Weights of a small contrastive audio-text model.
Data: trained on chords played on synthesised instruments, 52083 training examples, 13.5 epochs.
Rows from block 3 of the audio encoder of a small contrastive audio-text model, named by matrix and row number. Rows with one number belong to one channel. Each number is 200 + 40 x the weight over its row's rms, rounded and kept within 0 to 999. All counts start at 0.
Before each channel's rows are labels from the 100 clips, of 14976, where the channel reaches its highest value: "strongest on" is what is common among them. Only what is clearly more common there than usual is listed. The data: chords played on synthesised instruments.
# p10: first pointwise conv (encoder.blocks.3.p1.0.weight, 112x112x1x1), inputs 0-111
# p20: second pointwise conv (encoder.blocks.3.p2.0.weight, 112x112x1x1, transposed), outputs 0-111

strongest on: reverberation; text has "room"; text has "reverberant"
p10.29,233,182,172,228,217,130,148,190,147,219,273,193,180,217,201,134,177,153,192,188,236,213,180,222,199,194,223,156,150,204,293,202,171,181,195,170,200,165,249,151,176,178,243,175,216,184,206,243,165,175,112,195,176,214,141,235,163,204,180,216,165,123,166,157,245,216,240,136,216,116,199,197,229,139,176,163,200,206,191,149,147,158,170,145,160,135,248,199,57,201,166,174,194,208,197,205,266,217,174,248,169,235,161,161,116,227,140,144,214,176,247,213
p20.29,205,272,161,231,172,166,266,230,207,222,237,131,176,185,200,82,192,184,244,148,225,223,184,150,201,212,159,186,165,166,150,195,86,193,252,252,214,172,187,140,251,231,205,179,186,229,238,150,220,245,205,226,210,196,176,284,224,278,214,216,183,169,178,181,112,275,176,251,219,177,208,188,125,198,232,204,219,214,180,231,244,219,163,178,239,225,227,233,137,240,208,176,129,160,180,260,185,130,223,208,156,158,248,175,188,125,229,223,211,217,139,214

strongest on: marimba-like
p10.36,235,231,202,221,165,202,212,280,204,209,179,283,213,191,221,135,176,223,190,269,250,252,170,265,249,206,201,161,209,185,216,187,194,123,241,264,210,196,121,218,195,164,215,189,214,209,202,239,167,193,145,191,220,184,151,209,196,198,104,198,200,218,192,164,168,200,254,228,176,221,150,272,232,274,169,178,203,220,185,229,260,132,304,145,203,196,167,202,230,166,140,204,179,248,216,94,287,229,172,162,275,256,172,191,146,163,248,200,179,195,169,231
p20.36,232,273,259,209,165,177,292,175,152,246,198,224,233,194,218,179,191,201,212,201,195,274,225,183,249,125,263,229,180,228,238,242,117,187,178,251,183,205,298,211,219,173,244,179,186,135,244,290,243,227,214,235,224,173,194,129,212,216,249,216,242,177,201,160,153,240,194,195,252,268,234,216,238,138,145,217,217,235,189,252,125,231,215,227,175,164,195,282,217,191,211,251,232,194,176,168,206,198,323,214,202,228,233,168,213,186,150,180,212,211,162,240

strongest on: reverberation; text has "room"; text has "reverberant"
p10.43,201,117,240,166,165,222,237,217,227,215,196,223,236,190,184,219,260,229,164,206,257,216,205,205,193,139,257,152,158,223,184,160,237,188,236,258,208,340,194,311,175,170,194,193,203,181,182,247,225,191,201,189,146,205,206,157,268,188,187,256,252,196,125,159,170,141,278,190,208,165,263,217,233,152,280,186,187,194,205,204,238,236,213,214,166,239,241,226,153,233,212,171,201,219,174,159,178,244,218,174,257,258,240,239,148,140,147,207,133,251,221,247
p20.43,160,259,195,258,282,247,196,326,203,241,288,206,214,183,188,257,145,205,193,192,207,193,180,174,265,206,220,219,201,165,204,202,179,300,200,265,240,220,251,224,207,211,117,209,151,166,162,248,182,218,142,195,190,221,211,222,210,187,199,201,269,220,229,234,191,285,211,272,216,156,241,226,143,139,265,222,156,212,198,187,281,141,213,185,208,203,229,303,177,190,190,196,234,149,170,239,237,198,211,204,279,246,175,230,208,233,192,248,197,198,191,203

strongest on: clarinet-like
p10.65,204,202,282,229,251,203,205,203,169,153,217,250,218,182,155,276,129,198,179,123,127,189,197,154,300,184,208,246,148,281,184,216,185,183,204,235,195,231,223,228,263,193,192,195,176,273,228,225,283,216,226,165,217,225,114,185,133,107,226,177,231,251,183,219,197,177,195,190,142,154,239,236,288,145,168,213,241,218,200,184,235,194,185,202,201,230,175,167,229,215,100,251,215,180,218,201,245,233,176,153,221,190,190,200,279,200,244,195,201,154,160,235
p20.65,187,190,188,228,209,174,203,218,210,176,252,219,183,161,187,126,172,224,158,137,197,178,230,220,182,181,102,188,153,256,109,214,128,246,231,170,218,262,199,248,224,212,223,178,178,231,191,170,224,187,204,191,213,209,161,167,238,184,228,210,198,156,158,194,181,209,75,133,230,140,248,222,216,155,133,195,194,290,136,202,177,186,232,242,145,252,181,252,242,224,241,192,201,271,203,222,143,271,243,227,145,172,171,247,170,264,220,146,199,198,125,248

strongest on: arpeggio; playing: arpeggio up; marimba-like
p10.106,159,252,175,239,118,157,252,224,244,147,233,195,261,196,254,166,167,217,181,215,158,214,160,217,179,167,118,259,233,203,216,249,173,174,150,135,173,197,158,228,211,249,190,178,147,244,190,243,188,193,148,146,180,197,215,240,224,179,199,145,174,222,203,230,191,247,217,226,152,130,134,160,228,228,173,229,197,191,187,209,238,167,134,119,192,216,273,177,136,205,185,196,196,192,177,204,190,288,175,235,302,170,175,306,226,169,264,248,169,211,193,261
p20.106,186,186,175,116,217,159,192,207,261,168,244,179,149,176,242,259,177,191,212,203,216,177,196,107,157,174,180,228,169,206,176,184,263,214,140,208,257,141,222,221,170,207,162,238,280,207,187,231,99,254,174,173,177,300,183,169,173,219,228,208,226,215,154,178,160,205,233,220,164,204,194,160,205,229,214,223,206,162,149,163,218,207,217,152,186,300,225,237,229,193,152,128,264,160,119,199,212,192,140,137,204,237,198,251,209,150,179,150,135,143,124,209

strongest on: arpeggio; playing: arpeggio down; harpsichord-like
p10.1,178,259,154,134,170,128,146,180,192,224,150,194,223,162,193,179,107,205,156,217,206,142,167,183,192,181,163,174,221,188,166,203,260,145,185,216,171,159,178,204,195,209,236,225,183,162,181,197,206,168,190,111,110,169,209,210,202,158,187,180,146,219,256,235,178,211,86,228,134,164,103,196,216,226,148,170,205,204,210,240,274,166,141,200,153,224,202,149,138,156,182,230,202,190,161,178,111,139,144,220,124,180,157,146,212,191,236,160,210,190,232,215
p20.1,251,174,224,221,180,246,126,231,293,248,205,252,259,239,263,207,218,178,219,128,261,156,262,172,219,195,242,231,243,175,201,267,228,192,225,168,172,250,243,146,222,151,174,198,172,260,178,204,114,188,250,149,262,165,202,259,148,234,285,222,222,236,235,193,167,201,274,161,246,209,202,154,228,206,239,233,238,216,226,171,192,245,178,228,173,273,190,165,236,213,170,236,153,189,211,232,196,215,172,140,172,180,228,140,239,191,151,271,170,225,147,164

strongest on: arpeggio; vibraphone-like
p10.24,265,223,140,180,157,150,193,191,275,147,232,271,252,189,223,189,227,180,204,249,319,239,300,212,201,183,166,214,190,208,186,283,202,234,143,190,158,228,177,250,249,209,192,132,211,275,204,181,183,201,154,192,245,207,166,205,234,171,238,169,133,241,242,188,191,225,208,189,163,208,207,274,234,147,205,197,245,187,157,184,209,202,231,218,194,182,236,178,184,228,195,245,217,206,229,229,245,224,162,150,295,205,237,142,253,248,278,280,143,190,247,188
p20.24,246,218,228,123,212,209,256,215,152,197,225,177,174,106,237,218,156,162,205,252,197,194,120,191,203,187,277,124,168,161,229,219,160,234,182,108,167,161,216,224,175,147,177,217,210,210,200,201,180,201,140,155,193,175,251,181,207,249,154,144,179,187,217,219,194,275,194,175,151,213,232,214,266,204,130,194,187,187,201,188,113,232,175,218,236,166,158,203,235,187,245,256,271,181,66,222,185,245,138,161,254,212,175,142,242,182,223,211,191,243,242,194

strongest on: horn-like
p10.8,250,182,294,251,196,198,218,223,214,189,193,221,212,227,225,286,224,172,194,143,141,223,163,238,187,175,311,115,159,176,215,192,196,310,217,232,217,215,190,246,217,205,182,262,205,121,165,239,234,153,162,257,197,225,195,152,272,221,217,146,146,215,217,187,203,134,228,282,204,264,168,180,208,151,178,155,175,200,192,184,207,226,234,129,215,176,218,204,238,158,249,208,170,220,208,148,171,296,206,166,199,234,199,203,239,202,160,118,197,228,150,213
p20.8,225,219,190,178,230,199,268,234,210,186,274,194,247,93,203,210,293,245,180,210,188,161,163,234,248,203,209,104,167,204,179,182,283,119,142,213,234,212,194,59,153,208,208,177,203,266,205,208,150,160,205,167,127,237,169,223,245,160,255,176,232,278,244,166,197,176,167,186,243,232,197,192,194,116,184,172,205,232,184,194,186,174,200,208,182,197,203,131,164,250,210,176,195,205,252,167,162,145,235,216,165,246,159,197,203,212,236,220,208,172,136,191

strongest on: horn-like
p10.55,195,175,256,166,125,274,183,193,193,207,150,151,181,210,207,173,162,192,213,170,158,207,279,240,179,220,180,216,141,192,191,205,184,161,118,179,250,188,217,153,160,217,174,134,222,139,193,122,167,247,254,112,172,157,206,227,215,151,185,214,166,228,243,161,248,192,249,146,232,290,184,200,221,196,198,191,175,307,212,227,191,213,228,174,223,222,188,196,258,236,111,276,138,134,255,188,162,181,185,189,193,250,136,172,205,220,186,239,183,212,128,159
p20.55,170,194,177,137,223,236,217,229,165,296,227,266,208,263,170,241,123,198,147,125,145,209,168,217,250,180,192,208,208,208,186,189,191,187,235,210,240,235,261,191,165,139,256,209,246,193,192,245,215,136,256,215,211,219,233,195,202,231,249,181,251,260,213,186,216,250,237,133,221,175,233,207,230,150,223,224,261,163,189,257,204,246,181,211,133,151,150,249,246,133,183,209,225,245,164,146,284,213,207,220,171,184,238,173,189,203,126,214,139,213,233,90

strongest on: arpeggio
p10.22,201,195,206,225,151,239,236,161,141,231,173,236,208,177,125,228,266,257,174,250,263,265,222,140,222,170,183,307,227,189,224,187,257,171,97,201,277,197,274,198,231,237,154,266,224,180,171,205,181,211,251,230,164,235,186,225,320,185,279,183,192,210,149,258,237,162,212,232,193,248,194,205,190,237,233,214,190,222,195,200,223,189,273,227,243,185,192,211,176,205,238,167,183,162,162,196,199,212,165,207,247,184,233,178,187,238,156,225,126,167,281,237
p20.22,258,164,212,207,188,192,190,231,154,180,248,198,182,204,262,225,180,188,207,251,192,164,215,146,161,235,138,234,209,201,207,210,239,244,178,164,122,156,182,201,159,147,165,187,170,282,143,208,174,217,197,93,175,165,267,157,284,227,211,272,185,190,221,153,203,186,225,275,224,213,247,201,197,206,185,126,162,229,185,195,167,225,168,246,192,176,223,260,237,167,171,305,205,206,215,281,120,210,174,251,202,180,278,201,260,208,296,218,194,183,165,168

strongest on: strummed
p10.37,261,143,164,156,168,156,198,289,154,195,167,193,221,253,177,255,184,231,267,197,143,129,188,253,166,147,205,218,228,206,258,229,205,239,232,135,185,206,148,235,280,188,216,175,151,170,231,212,172,199,199,168,187,165,218,155,266,177,235,235,265,164,179,167,166,157,180,273,255,214,252,157,190,224,219,201,160,192,140,144,213,224,156,146,146,188,203,206,225,147,256,244,168,235,168,255,254,267,202,200,249,226,291,230,214,211,171,255,209,265,175,234
p20.37,222,166,300,259,149,196,293,176,247,214,152,227,180,185,223,224,203,152,215,247,224,158,217,285,148,204,186,218,246,144,132,194,204,226,166,224,142,147,143,144,218,233,146,166,217,285,144,214,172,223,172,183,147,168,140,216,153,280,221,153,191,227,220,201,203,199,167,179,200,189,220,259,206,229,165,189,274,215,231,215,141,183,196,277,232,143,195,201,211,171,259,208,213,176,181,193,230,192,229,204,158,169,219,191,253,188,247,334,165,196,186,194

strongest on: reverberation; text has "room"; text has "reverberant"
p10.70,186,204,208,96,197,244,210,286,213,237,192,156,207,192,198,163,224,190,211,233,180,251,181,265,188,118,151,136,187,169,231,335,172,151,149,185,178,158,214,194,228,177,245,279,165,144,274,172,176,200,160,175,148,209,146,211,273,157,218,209,230,209,189,121,207,130,194,165,235,220,239,195,206,192,256,181,269,179,191,219,189,172,204,187,174,236,246,141,125,214,187,233,193,148,163,207,247,257,205,120,213,215,153,203,183,209,168,206,179,224,247,220
p20.70,200,135,219,197,195,160,275,181,174,228,200,182,214,250,252,230,114,287,168,218,256,219,224,238,240,188,184,221,221,146,203,256,222,229,147,181,78,150,199,149,153,145,161,225,256,192,195,254,199,221,235,187,186,148,229,248,201,257,201,220,239,133,226,208,238,204,203,210,142,224,214,235,267,212,119,217,183,158,185,187,92,194,170,205,198,184,258,234,220,191,203,283,213,164,162,179,241,231,201,134,213,163,183,207,255,116,142,200,214,183,216,199

strongest on: block; plucked string-like
p10.39,304,214,175,211,200,238,169,199,161,130,185,178,154,173,185,192,216,184,199,203,226,166,146,165,225,200,185,208,166,205,181,174,258,157,237,222,194,190,254,192,166,228,301,159,265,187,217,199,140,226,136,166,179,221,156,257,200,202,114,238,182,265,198,220,256,197,231,130,221,169,171,235,157,220,145,170,183,235,217,242,122,228,138,216,93,154,243,241,219,204,205,127,192,189,222,284,210,233,226,209,249,220,187,260,141,245,204,161,124,183,239,194
p20.39,241,266,205,200,240,208,182,242,213,175,146,177,243,244,231,112,210,187,182,179,208,208,147,192,231,218,205,185,257,265,167,228,168,241,190,133,194,271,215,189,280,251,213,224,186,196,202,279,217,298,300,250,232,230,194,226,258,200,227,173,235,196,171,222,213,216,168,189,192,165,224,191,198,198,256,239,222,166,189,262,171,293,176,220,205,248,189,309,190,197,214,189,164,114,144,251,230,151,284,205,149,222,232,223,162,171,202,147,221,179,224,157

strongest on: text has "noise"; clipping; text has "clipped"
p10.101,233,183,206,153,222,175,177,226,185,209,233,156,173,172,291,219,203,212,209,214,158,146,218,228,228,203,279,181,208,200,227,279,177,252,195,186,212,195,212,162,183,180,163,134,228,73,274,211,229,206,205,267,269,235,186,279,148,209,194,196,163,215,215,210,196,232,288,182,211,255,202,202,162,227,105,212,175,153,169,226,154,171,152,238,234,246,238,245,177,243,220,225,151,160,156,173,272,190,211,208,262,196,224,136,133,152,143,257,220,169,167,168
p20.101,98,167,170,252,163,232,137,223,255,239,208,173,237,225,169,101,250,197,159,141,175,170,165,238,214,181,192,147,233,241,149,179,208,221,201,228,127,177,209,173,181,265,236,235,224,186,132,162,153,182,130,193,137,164,182,251,207,153,240,206,194,155,194,204,155,179,238,243,241,228,181,135,153,166,219,222,208,203,223,165,192,129,166,210,198,203,169,178,288,260,172,213,133,195,246,179,192,256,187,223,68,184,261,191,189,188,189,220,231,187,223,227